config.toml
hop_length = 160
init = "small_normal"
one_sided = true
Rows from block 6 of a small sound classifier, named by matrix and row number. Each number is 128 + 32 x the weight over its row's rms, rounded and kept within 0 to 255. All counts start at 0.
After each channel's rows are labels from the 100 clips, of 14848, where the channel reaches its highest value: "top examples" is what is common among them. Only what is clearly more common there than usual is listed. The data: chords played on synthesised instruments.
# conv: width-3 conv (model.blocks.6.conv.weight, 320x320x3, each kernel summed), inputs 192-255

conv.35 [ 60 196 140 101 119 157 147 114 165 143 151  95  98 127 112  47 136 143  90 100 124 131 136 108 146  81 103 103 105 113 126 162 117 180 126 117 157 129 106 151 167 124  81  94  98  88 110 152 147 101 196 119  92 166  91 143  72  68 169 134 205 183  97 123]
top examples: the note F#; root: F#; marimba-like

conv.128 [106 147 112 124 140 130 113 110 124 131 112 106 147 110  92 149 102 105 135 122  80 106 142 113 134 190 141 116 108 113 101 176 120 140 128 168 114 102  93 114  83 120  77 140  96 237 152 135 163 102  78 104 156 164  88 126 140 135 107  88 163 164  98 108]
top examples: organ-like; rumble; white noise

conv.30 [ 89 189 138 125 134 125 171  99  86  73 153 101 132 115 138 105 176 195 144 155 110 114 154 122 157  72 119 112 111 102 171 154 141 109  83 109 183 109  81  92 122  58 150 183  85 127  74 151 149  94 143 140 102 109  93 140 130 169 198 148 125 173 148 110]
top examples: the note C#; arpeggio; the note G#; playing: arpeggio down

conv.280 [149 143 104 118 117 163 176 186 182  96  70 130  91  63 153  78 167 124 164 122  63 139 120 140 127 162  96 179 147 157 103 153 143 148 140 172 139 158 134  92  59 198  98 116 177 157 137 126 170  99 113  84 151  97  89 119 105 116  91  69 161 103 166 125]
top examples: playing: arpeggio up

conv.170 [196 128 107  94 159 173 119 132  95  77 132 139  61 155 107 134 150 169  84 139 198 171  95 142 148 197 141 151  98 142 117 171 120 123 142 122 134 143 148  99  88 114 188 147 106 123 114 149 149  77 206 115 145  95 141 103 129 122 194 123 104  73 134 112]
top examples: playing: arpeggio up; root: A#

conv.241 [174  76 156  95  30 167  87  85 134 131 127 102  98 138  98 133 105 161  98  75 110 128 161 173 129 186 130 156 145 110 118 105 124 174 135 186 173 120 149  89 116 150 136 162 112 142  82 120 117 122 127 145 159 158 143 140  99 213  97  81 100 195 144 159]
top examples: the note D; arpeggio; root: D

conv.1 [141 148 136 224 102 132 183 151 171 134 135  97 190 138  96  40 157 175 134 139  71 116 176 146 135 166 133 137 118 113 144  86 136 128 110 160 131 124 108 111 145 114 208  96 141 143 130  58 138 106 170 138 113  87  75 135 121 123  75 103 175 139 223 105]
top examples: playing: arpeggio up

conv.201 [215 140 129 150 159  99 176 174 115 145 118 166 169 106 134 123 105 136 133 123  80 134 107 152 136 236 100 149 138 103 111 171 148 174 142  86 128 120 133  89 115 142 153 135 113 166 151 122 137 132  79 101  99 139 136 128 122 164 156 119  46  92  53 118]
top examples: block; text has "noise"

conv.315 [138 119  89 130 116 177 161  78 139  93 130 142 118 101 148 125 116 112 143 121  59 116 128  61 103 177 115 152 108 111 141 171 100 157  89 134 173 149 124 120 126 168 162 168 123 160  91 125 140 173 172 119 104 143 147  90 119 162 146 138 112 112 140 180]
top examples: the note G#

conv.8 [146 112 138 135 117  57 131 144 109 157 118 123 137 135 142 128 121 103  75 126  94 138 112  71 105  54 112 150 117 126 152  98 172  87  78 128 138 140  99 157  76  85  76  72 156  60 134 117 113 122 113 124 120 168 108 137 150  99 113 107 112 116  41 139]
top examples: the note C; root: F; root: C; minor

conv.281 [124 144 136 181 117 166 143 133 152 124 155 104  93 144 125 120  76  94 103 140 198 178 113 160 131 134 116 166  65  85 129 161  84 177 207 113  97  96  92 116 137 142 197 166  41 105  50 156 182  92 137 138  79  95 128  83  64  80 147 132 114 171 163 134]
top examples: the note A#; arpeggio; playing: arpeggio up; root: A#

conv.3 [116  72 144 129 109 113  67 100  84 155 204 162 116 175 189 144 162 128 140  55 132 164 190 168 120 125 133 115  97 160 122 122 164 123 117 130  50 190 106 145 123  86 129 144  70 113 113 132 138 115 149 166 134 158 168  88 157 138 118 102 117 134  81 113]
top examples: the note A#; arpeggio; playing: arpeggio down; root: A#

conv.236 [191 127 112 132 154 165 107  90 154 142 180 151 193 119 132  96 123 187 110 113 166 158 162  84 125 170 151 140  83 164 137 114 106 167 133  91 177 122 143 128  91 209  90  64 110 121 162  94 109 139 162 161 179 114  77  80 164 135 116 137  96  92 116  66]
top examples: block; the note G#; the note C#; root: C#

conv.299 [106 116 122 187  80 144  66 130 120 141 122 192 126 123  91 168 158 131  81 125 133 119 112 133  76 108 158 124 142 141  74  68  57 121 120 217 140 113 128 151 169 106 107 152 110 130 138  22 161 136 215 123 143 105 136  91 117 234 110  53 139 154 123 175]
top examples: the note D; arpeggio; playing: arpeggio up; root: D

conv.175 [146  93 105  96 124  97 143 134 138 170 114 156 120 173 131 166  84 136  82  81  99 153  72 102 156  99 141 120  99 121 119 152 168 139 154  85 113  22 126 146 132 123 126 147  75 114 104 161 104 153 123  96  81  83 134 141  16 103 156  92 166 127 154 159]
top examples: the note G; the note C; root: C; minor-major 7th

conv.164 [122  97 106 117  94 108 105 106 109 125 109 129 100  89 148 146 129  92 111  79 105 159  91  91 108 158 152 108 167  92 120 111 115 109 123 160 103 119 148 137 140  90 116 112 139 123 142  95 106 168 209 132 121 124 151 138 136 158 144 130  82 154 113 143]
top examples: strummed; plucked string-like

conv.103 [149 128 153 171  68 150 135 141 139 135 117 130 167 106  69  90  78 147  79 122  86 130 124 115 155 113 119 132 129  93 113  84 104 178 147 159 154 166 103 137 146 109 152 134 131 163 115 119 144 173 169 108 140 114 152  95 129 151 115  76 142 191 115 156]
top examples: playing: arpeggio up; power chord

conv.16 [160 151 166 157 120 149 146 157 149 133 127 111 116 197 103  98 130 106 101 136 150 152  87 181 127 143  99 156 114 120 162 122 169 139 153 187  84 158 110 128 173 133 164 112  85 192 139 107 122 115 138 118 137 115 162 168  87 165 137  94 138 145 119 183]
top examples: the note G; the note D; root: G

conv.89 [ 82 143 157 113 197 190 118 130 158  87 151 150  70 104 111  91 137 112 111 113  83 111 159 124 137 128 165 165  64 131 101 156 176 136 107 113 108 164 187 134 118 124  67 118 125 128  69 161 140 153 149 143 101 125 157 122 167 108 105  94 142 153 157  87]
top examples: arpeggio; the note G#; playing: arpeggio up; root: A#

conv.33 [113 104 144 159 140 178 168  73 124 126  99 116 148 136  87 100  60 153 100 117 147 136 165 117  78 102 162 167 111  74 130 154 145  87 196 130  93  80 134 124 160 128 122  75 126 172 124 147 113 114 144  76 127 136 149 118  85 140  60  75 115 109 180 128]
top examples: the note E; the note A; root: A

conv.11 [124  78 130  88 179 147 144  84 114 190 126 108 143 188 100 169 111  88  87  84 144 128 183 165 145 149 169 135  87  99 200 137 109 130 198 134  54 121 121 127 141  92 120 152  80 129 106 120  95 108 113 120  68 153 141 122 107 120 217 133 169 130 143 118]
top examples: the note G; playing: arpeggio down; root: A

conv.211 [ 89  98 112 139 168 129 138 141 160 158  91  71 127 166 118 117 102 150 128  92 104 100 142 148 126 124 151 144  95 108  92 114 129 131 137 112 131 124 142 127 105  83  81 175  81 128 138 135 165  86 190  79 217 130  70 152 131 188 188 126 128 121  91 128]
top examples: root: D

conv.257 [ 43 154 145 126 134 129 105 109 126 109 118 104 168 160  60  96 131 153 100 120  80 154 111 118 108  99  94 125 161 111 122 142 141 168  74 146 164 151 172 104 167  71 121 105 116 191  77 110 123 146  70 104 143 112 105 120 104 213 157 115 114 157 210 126]
top examples: strummed

conv.5 [114  93 128 110 107 130 117 128 101 110 140 142 175 128 114 136 143 164 147 153 138 132 149  62  97 120 117 112 168 165 132  21 116 155  91 164 138 131 153 126  97 120 121 160 201  97 171 129 101 136 186 163 190 147 106 169 170  71 116 119 121 123  87 133]
top examples: block; white noise

conv.289 [100 128  96  91 203 117 139 166 130 145  82 166  66 125 131 143 105 123  94 158 120 194 105 102 109 131 129 141 148 108 139 169  76 124 157 119 106 132 143 152 115 148 117 126 136 106 165 116 141 109  90  93 135 100 115 105 150  83 128 156 103 135  76  88]
top examples: the note A; arpeggio; the note B; playing: arpeggio down

conv.249 [ 91  90 110 155 106  93 116  81 162 167 150 125 126 150 126  92 100 147 119  79 106 199  99 111  79 118  75 128 133 142 109 119 149 151 157  77  63 102 106 108 101 113  93 150  90 140 109  71  82 105 152 147 166  87  85 157  94  71 154 108 144 145 179 130]
top examples: the note D; root: D

conv.155 [154 148 119  96 125  65 109 149  95  86 107 124  98  86 118 174 163 168 105 119 159 117 110 117  90  98 168 163 123 109 112 167 167 158 114 116 146 160 164 103 119 151 170  96 123 110 115 111  94 129 116  94 165  84 133 117 127  75 102 116  81 125  81 108]
top examples: the note E; root: E; white noise

conv.4 [108 173 131 114  80 159 125 123 138 112 177 135  85 134  95 115 162  76 117 146 150 104 154 207 133 129 109  89 139 167 130 154 109 121 166 129 190 143 122 140 119 146  81 117 135 146 186  99 159 171 164 168  87 131 131  82 115 139 122  99 140 126  98 136]
top examples: the note F; arpeggio; the note A#; root: A#

conv.265 [ 61 151 138 101 140 154 108 153 119 120 134 111 121 139 108 122 117  72 172 139 100 116 105 176 149 167  94 100 127 103 121 158 151 123  97 140 103 128 106 134  92 125 110 125 105 222 118 134 108 168  36 107 120 141  94 118 196 104 131 120 161 200 143 104]
top examples: organ-like; rumble; white noise

conv.302 [162 127  97  88 121 121 159 108 116  86  51 136 133 120  83 153 100 135 110 143 124 148 140 116  70 142 148 187  89  96  99 159  94 136 114 120 145 101 148 159 168 134 117 139  83 142 103 141 115  87 118  65 104  90 122  92 108 124 111 110 123 131 110  81]
top examples: the note B; arpeggio; playing: arpeggio down; root: B

conv.277 [169  97  88  97 122  84  90 137 136 146 126 100  62 102 161 157  59 138 106  47 156 117 151 109 102 111  89 149 155  95 113 125 111 165 145 100 123 120 163 127  54 112 172 113  96  94  83 110 138 191 122 131 114 123 151 172 103 132 141 128  92  85 201 127]
top examples: the note F#; strummed; root: F#

conv.278 [151 170  45 138 131 119 100 122 191  86 103  60 153 122 158 215 128 136  96 197 108 166 140 111  87 105 140 115 143  95 149 100 126 194 110 138 120 108 165 157 113 141  93 159 126  89 135 103 170  79 107 114  96 182 134 163  94 161 108  94 114 157 132 136]
top examples: the note F#; arpeggio; the note D#; root: B

conv.294 [ 77 101 105 140  95  95 105 101 119 158 103 107 155  45  79 107 118 118 107 142  40 145  97 145 159  98 194 126  86 166 164 161 162 102 108 138  90 105 142 167 180 121 128 181 109 118 104  97 150 145 182 102  52 100 111 120 121 139  88  86 149 144 141 198]
top examples: the note B; the note D#; the note G; minor-major 7th

conv.179 [ 76 104 136 129 140 180 125 111 110 103 121  97 135  70  88  63  92  95  64 109 144 133 145 113 177  56  81 137 102 119 124 117  95 170 127 123 137 161 100 130 145 116 105 138  81  45  97 161  83 109 152 127  75 117 149  89 116 134 204 157 194 137  91 162]
top examples: inversion: root position; power chord; root: G#

conv.184 [131  93 124  56 125  87 103 108  90 128 164 177  95  68 138  82 107 128 121 135  64 155  60 110 110 118 132 139 193 147  60 188  84 127  81 124 145 134 131 176 117 108 127 149 134 164 126 157 154 142 172 149 140  86  98  78 108 142 149 133 146 105 117 171]
top examples: the note A#; the note D; root: A#

conv.36 [216 142 127 139 117 102 111 147 149 117 117  77  97 139 108 162 127 168 136 105 136  98 105 155 112 219 106 107 132 139 105 155 110 169 163 155 138  93  70 117 105  92 141 137 152 234 137  80 109 140 156 122 162  95 101 142 127 128 135 118  55 101 107 173]
top examples: block; text has "noise"; root: A#

conv.61 [146 104 123 147 157 140 130 166 130  93 146 132 145 160 176 175 108  81 113 151 181 141 180 138 122 165 131 143 138 114 141 133 121 140 142 164 151 171 114 154 167 145 123 143  58 138 108 146 125 112 104 139  99  96 151 125 119 175 242 165 141 154 134 186]
top examples: the note C#; the note F#; playing: arpeggio down; root: F#

conv.140 [147  84 117 144 100 133 114 109 164 122 173 127 149  96 156  69  56 123 145 125 138 114 101 210 166 128 152 111 118 130 176 116 119 118 161 136 141 142 109 130 174 166 144 155  51 147  95 108 207 171 133 171 137 107 113 101 151 141 169 148 145 164 173 133]
top examples: the note C#; the note G#; the note F; root: C#

conv.84 [132 114 111 160 166 180 145 105 118 129 117 110 136 124  93 131 133 136  97 122 120 138 128 145 162 144 161 142 124 167 140 116 190 105 133 162 140 120 175 101 138 146 160 118 132 109  90 130 101 150 111 120 106  65 106  95 123 140 162 132  99 133 126 155]
top examples: the note B; root: B; the note F#; playing: arpeggio up

conv.77 [193 136 121 141 145 166  99 111 168 118 112 131 155  88 124 103  89 141  64  89 179 143 126 107  81 155 173 113 178 106 150 112 141 204 157 139 130 118 145 120 101 155  93 186 117 124  92 132 167 150 199 118 129  97 115  89 104  85 152  89 120 127  22 142]
top examples: arpeggio; the note D; playing: arpeggio down; root: D

conv.82 [163 151 123 108 158  57 174 138 141  91  52 119 145 133 144 160 137 163  85 147  94 109  82  91 121 142 150 187 100  72 164 184 182 138 122 131  65  92 138 110  91 163 151  91 169 141 108 147 110 135 128  73 150 153  78 127 172 117 125 105 119 123 179 118]
top examples: the note E; the note G#; playing: arpeggio up; root: E

conv.112 [152 169 146 129 176 167 112 134 208  65 121 114 142 116 133 113 101 111  90 226 107 118 149  92 101 119 177 145 112  86 110 138  66 136 127 121  53  69 154 127 128 211 127 134 146 136 130 108 151 147 114 126 103 190 111  94  91 106  91 115 129  87 120 125]
top examples: the note F#; arpeggio; the note A; root: F#

conv.220 [159  85 119 134 125 110 128 162 123 179 151 146 183 177 168 155 178 143 143 103 144 139 154 148 146 161 146 129 130 172 139  92 153  89  92 121  99 193  70 126 100 162  67 137 117 166 135  76  95 156  89 151 211  68 153 120 184 157 201 154  67 102 102 138]
top examples: the note C#; arpeggio; playing: arpeggio up; root: A

conv.279 [ 99  80 105 115 176 134 161  83 127 192 103  93 138 111 132  99  76 138 121  86 146 123 113 146 101 126 121 100 139  72 168 117  94 159 153 136 144 129 105 182 157 100 127 138 170 135 150 114  93 137 105 114  75  79 107  97 108 152 205 182 135 129 156  89]
top examples: the note C#; the note G; dominant 7th

conv.9 [154 130 121 127 107 131 116  99 124 136 112  89  87 108 114 106 124 129 162 179  91 158 106 102  97  28 119 123 105 103 135  53 130  70 102 102  73 177 109 153 120 113 137  62 183  67 163 133 103 113 128 114 140 128 130 127 176  78 104 125 123 177  79 113]
top examples: arpeggio; playing: arpeggio up; plucked string-like

conv.31 [ 42 147  98 134 102 132 146  96 142 123 115 116 114 171 120 142 141 124  71 140 118 107  97  91 164 181 130  99  75 120 156 159 130 174  90 140 125 110  86  90 118  85 151 132  29 187  96 161 173 106  52 105 148 129 128  78 117  98 133 115 238 172 102 137]
top examples: the note C; playing: arpeggio up; organ-like

conv.181 [ 88 158  86 115  90 169  71 158 133 144 172  93 102 131 139 102  95 113  99 142 102 143 116 101 150  72 202 125 112  79 123 139 118  99 107 188 101 118 170 149 125  89 151 150  98 113  81 123 111 116 138 158 120  80 129 110 107  90  65 126 123 144 101 184]
top examples: the note A#; white noise

conv.138 [165 176 111 151 111 112  91 129  93 117 141 131 177 131 148 142 126 138 139 150  81 117 128 131 127 255  56 126 136  88 101 158 105 117 150 106 139 125 125 109  91 128 119 143 110 221 124 123 128 143 101 123 125 164  96 129 118 132 142  84  64 124 120  83]
top examples: block; text has "noise"; organ-like

conv.169 [113 131  96 115 126 136 109 149 101  98 136 166 139 135  98 141  83 139 106  87 123 179 128 123 178  70 172 146 104 129  88 136  88 109  99  84 146 133 112 127 147 141 116 135  83  61 132 124 124 131 159  91 153 137 128  90 131 135 101 126 101  95 120 102]
top examples: the note D; the note G#; root: E; root: D

conv.7 [124 114 128  96 106 197  92 169 149 102 129 173 116  80 106 160 134 103 102 112  83 126  82  89 117 103 116 201 162 139 119  74 103 110  79 163 135 160 133  76 128 149 150 229  85 101 130 116 128 125 162 129 129 112 106 140 131 177  91  70  92 122 112 141]
top examples: the note D; arpeggio; the note F; playing: arpeggio down

conv.129 [127 122 105 217 155 113 125 198 162 104 155 139 195 108 120 110 115  98 104 173 105 142  60 169 142  91 180  47  98 151 173 158  97 101 102 170 150 125 120  67 137 145 135 126 129 156 127  51 147 172  93 177  69 131 131  71 122  86 170 156 140 188 106 170]
top examples: the note D#; arpeggio; the note A#; root: D#

conv.40 [ 94 148  93 102 126 124 114 117  80 126 142 100 100 138  75  94  37 127 133 143 126 180 126 160 158  77 129 163 101 123 106 115 118 132 202 112 186  52 163 118 100 134  78 164  81 100 131 138 136  82 160 139 113 143 138 118  59  61 123 129 226 127 126 108]
top examples: the note F#; root: F#

conv.305 [ 70 150 182 180 153 108 141 152  97 118 155 112 176 107 120 124 179  70  97 141 136 118 106 117 141  83 161 104 133 159 123 118 152  71 115 179 127 133  59 157 157 125 110 163  74 111 155 122 122 133 118  93 110  81 100 120 171 154 146 148 108 187 131 129]
top examples: the note B; the note C#; arpeggio; dominant 9th

conv.209 [ 89 134  96 124  71 132 120  86 134  78 155  85 132 177 165 125 115 139 111 146 120 121 128 113 111 114 156 109  73 145  95 174  95 134 126 143 132 115 118 111 130 131 187 160 182 104 130 116 169  73 177 130 171 116 151 162 137 146 172 146  99   0 108 116]
top examples: the note C; the note D; the note F; root: D

conv.150 [129 123  78 115 129 127 137 206 125 139 151 164 118 156 147 174 117 119 124 120 115 139  70 126 143 133 148 108 135 174 126  80 138 175 127  99  77 132  91 114 126 162 102 214 107  71 117 129 160 131 134 151 235 118 134 113 123 173 179 160 138  57 161 182]
top examples: the note F; the note C#; arpeggio; root: A#

conv.59 [104  56  79 152  52  76 104 133 103 128 134 134 139 148  30 172  61 217  72  99 143  87  94 123 105 159 215 108 107 133  88  93  74 149 137 127 140 107 146 130 145 101 119 158  83 108  67  95 142 174 177 141 176 121 132  26 148 138 148  58 139 175 104 183]
top examples: the note D; the note C; playing: arpeggio up; quality: dominant 9th

conv.21 [ 93 115 128  88  98  84 143 177 112 160 134 105 145 178 145 119  79 110 107 113 119 138 103  58 112 100 188 119 121 101 135 126 176 165 100 124 103 151  95 149 138 126  60 200 177 115 166 127  71  75 110 112 150  90 121 187 123  96 149 176 136 175  66 115]
top examples: the note E; the note C; marimba-like

conv.180 [104 148 120 172 157 110 144  85 115 107 125 124 127 148 138  65 133 109  91 139  81 123 129  96 161  82 175 127  96 119 134 122 114 152 127 122 141  95 113 112 181 145 131  31  97  74 129 121 155 135 113 161 166 121 140 161 168 133 119 141 107 164 122 129]
top examples: the note A#; the note C#; playing: arpeggio down; root: A#

conv.142 [163 135  99 181 104 121 138  51 135 126  78 101 150  39 101 146  81 112 118 174 193 125 125 121 114 109 132 103 106 140 194 109 152 106 113 175 168 144 105 140 136 131 153 123 117 133 123 115 144  86 166  60 118 152 104  70 136 118 126 155 151 104 111 166]
top examples: the note A; the note C; the note F#; plucked string-like

conv.202 [155 127 122 135 160 136 181 131 106 149 124  90 150 128  88 168 114 140  84 131 154 152 120 161 116 105 187 143  63 126 135 126 136 110  89 120 105 117  66 121 176  79 129 136 137  97 122 109  92 125 200 126  44 152 150  57  45 132 146 126 135 152 137  87]
top examples: block; the note A; the note D#; root: D#

conv.274 [155  93 119 169  84  69 106 204 128 110  67 111 150 100 110 123 103 147  99 161 186 110 139 140 146  82 145 104 101 131  83 122  52 144 160 120  91 153  96 122 139 103 168 144 122 101 186 163 162 116 147  78  84 140 117 101  94 173 123 155 163 146  90 118]
top examples: arpeggio; playing: arpeggio down; the note F#; root: D

conv.204 [167 132 120 126  76 109 149  84 156 145 144  70 162 118 168 128 106 148 158 134 143 124 141  52  72 130 146 124 133  80 113 109 125 152 119 141 124 147  99  93  92  97  77 147  84  80 116 131 123  64 146 146 134 139 132  98 112 205 135 100 141 174  84 163]
top examples: the note F#; the note D; root: D; dominant 9th

conv.85 [202 100 139 137 122 147 185 137 108 165 143 131 142 123 113 114 133 133 149  57 116  99 109 140 128 160 148 112 102 119  92 126 133  89 188 125 117 101  82  78 167 122 168 148 131 180 136 146 127  68 130 150  78 130 128  95  91 107  87 100 108 129 171 152]
top examples: the note A#; the note G; root: D#

conv.190 [128  57 135 149 134 151 104  71  87 155 131 140  94 101 104  74 133 119 147  97 134 125  74 177 139 159 119 102 106 133  30 138  44  78 164 178 193 148 111  99 133 122 117 133  91 145 134 112 159  98 161 139 121 116  96 118 127 157 112 105 137 150  89  90]
top examples: arpeggio; the note A; the note D; the note F

conv.233 [104 165 135 151 136 134 144 138 124 160 127 162 128 157 119 160 118 116  14 130 108  94  92  88 129 104 153  71  97 152 151  89 177 171  83 142 114  87 130 156  75 130  52 107 108 135  76  90 114 111 115 155  84  82 101  87  42 142 142 129 143  73 123 161]
top examples: pink noise; rumble

conv.268 [ 90 117 131 150 127 126 136 137 109 116 137 121 146 111 111 125 162 104 177 170 169 113 149 121 130 147 104 114 139  93 126  92 105  65 110 140 100 104 111 152 107 175 110  76  99 169 131 141 164  84 120 121 112 131 113 147  73 145 119 137 130  41  75 144]
top examples: playing: arpeggio up; root: C

conv.303 [ 98 101 143 119 100 192 127 157 150 106 137 135 191  75 169 186 124  93  84  96 112 161 143  95 108 149 152 144  70 141 157 115 114 162  96  57 107 135 137 145 153 135  56 181 127 178 122 105 101 126 125 156  79  51  60 101  81 150 156 163  94 123 104  77]
top examples: the note A; the note B; root: B; dominant 9th

conv.296 [171  93  95 168 153 142 150 104 116 136 155 125 146 100 106 108 139 175 103 145 100 176 164 156 138  78 164 183  85 145 150  85 134  95  91 126 140 132 131  78 131 135 146 116  78  84  76  76  93 137  84 161 110 167 132  71  88 125 165 146 135 143 109 159]
top examples: the note D#; arpeggio; playing: arpeggio down; root: D#

conv.101 [134  83 107 130 157 121 114 123 134 117 112 138 112 125 149 163 130 130 108 134 143 146 108 150 129 115  89 132 146 100 137  81 108 194 156 130 136 128 157 124 133 114 132 159 148 122 130 133  93 156 162 130  88 121 129 145 137 110 167 112 145 143 154 138]
top examples: strummed; power chord

conv.177 [126 138 100 124 108  89 141  52  95 152 118 137 133 116 143 114 155 161 119 108 138 129 105 104  94 130 152  85 121 155 124 110 165 219 115 109 107 110 134 142 164 136  57 167 115 140 128 114 138 138 174 132 182  76 126 151 168 143 163  95 142 143 133 122]
top examples: the note G#

conv.275 [171 192 129 150 112 137 149  74 107 103  92 101 173 120  85 103 103 137 135 126 126 129  93 142  93 161 164  89 134 135  97 119 122  87 125 159 132 166 103 116 132 105 231 109 138 185 131 102 147 135 161  87 144 145  87 114 139 171 197  96  74  68 170 186]
top examples: arpeggio; playing: arpeggio up; text has "noise"; root: D

conv.88 [108 164 145  61 173  80 142 131 139  74  86 114  94 103 125 161 108 157 117 156  93 151 159 126 178 158 136 163  92 126 168 127  88 140  78  26 161 131 119  96 115 129 173 143  59 129  95 162 138 134 109  66  73  48  88  91 125 135 215 131 146 122 153  88]
top examples: the note B; the note G#; root: C#; dominant 9th

conv.309 [130 104 111 159 123 133 164 134 101 124 114 108 150 145 120 137 159 221 107 171 195 134 122 131 106 117 168 112 116  96 133  64 128 142 142 125 190 120  54 119  98 127  93 157 101  75 167 108 197  86  92 118 128  77 107  78 123  87 227 198 146 117 125 142]
top examples: the note C#; the note F#; the note A; root: F#

conv.73 [127 104 188  43 122 136  89 128 123 173 154  88  49 210 174  93 134 127  67 121 128 138 175  84 166 132 195 166 138 129 101 173 136 156 156 147 160 185  82 152 167  59 108 203 106 142  92 141  92  74 127 130 131  93 135 160 126 154 190 135 136 144 108 155]
top examples: the note C#; arpeggio; root: C#

conv.46 [166 135 124 100 113 115 140 133 121 107 139  98 157 143 120 109 145 147 108 174 112 128 133 141 136 147 160 117  82  98 144 129 100  96 121  75 120 143 113  97 123 133 156  94  46 131  93 128 120 112 126 133 173 103 124 102 142 157 100 113 161 158  66 138]
top examples: the note E; the note D; root: E

conv.311 [107 128  95 193 157 135 186 172 105 126  94 132 181 110 159 113 121 115  84  72 194 126 120 120 142 136 118 113  86 151  92 189 147 172 110 121 128 125  69 144 164 102 148 123  42 124 104 130 146 121 153 115 106 131  98  80 106 102 105 150 105  72 175 117]
top examples: the note C; arpeggio; the note A; playing: arpeggio down

conv.17 [115 162  88 155 138 139 103 137 119 121 173 148  97 126  84  80 107 159 158 149 134 155 110 147 123 116 114 102 111 131 132 108 135 139 149  55 163  89 148 141 111 104 128 193  97 102 107 137 151 133 164 145 194  90 197 129 159 150 109 169 105 111 128 154]
top examples: the note A#; arpeggio; playing: arpeggio up; root: A#

conv.80 [123 162 155  68  98 162 104  79 121  70 142 159  92 118 147 100 134 164  85 132 145 136 142 120  99 153 167 123  63 148  66 139  96 135  88 118 196 131 166  72 113 167 141 116 128 137  68 126 149 122 145 143 143 102 104 124 124 132 127 128  86  93 144 151]
top examples: the note E; arpeggio; playing: arpeggio up; plucked string-like

conv.100 [ 80  43 138 151 138 123 100  94 175  94 119 106 155 113 127 140  77  67 138 105 157 124  87 105  86 111  28 114 136 141 119 139 128  78 110 138 134  99  90 178 124 146 128 155 133 130 114  64 111 165 110 116 119  91 126 205 138 165 129 107  90 213 151 154]
top examples: root: G

conv.284 [ 99 156 129 102 179 151 166 172 147 146 174  98  94 112 111 112 156 136 185 201 117  95 137 132 128 156 141 111 104 102 110  70 149 144 133 147 155  56 114 156 129 134  92 120  91 113 150 153 126  96 115 149 114  99  80 166  93 107 120  86 144 105 148  61]
top examples: the note G#; the note C; playing: arpeggio down; root: G#

conv.178 [ 82 103 101 112  85 102 144 109 108 117 113 121 107 123 137 134 109 127 109 118 111 130 121 107  96 110  60 139 150 106 123  69 109 139 112 108 149 139 102 109  75 129 174 175 143 157 144 157 135 121 153 130 131 137 123 160 111 138 140 141 125 111 178 121]
top examples: strummed; root: A

conv.272 [ 99 102  76 119 172  86  59 150 145 145 133 147 124 142  97 137 106 184 163 142  87 134  95 150 138 103 134 129 129 146 183 115 109 137 112 172 151 116 151 131 151 172  68  72 125  85 118 103 117 153  88 126  78 158  73 145 128  78 165 125 141  92 117 129]
top examples: the note G#; the note D#; arpeggio; the note B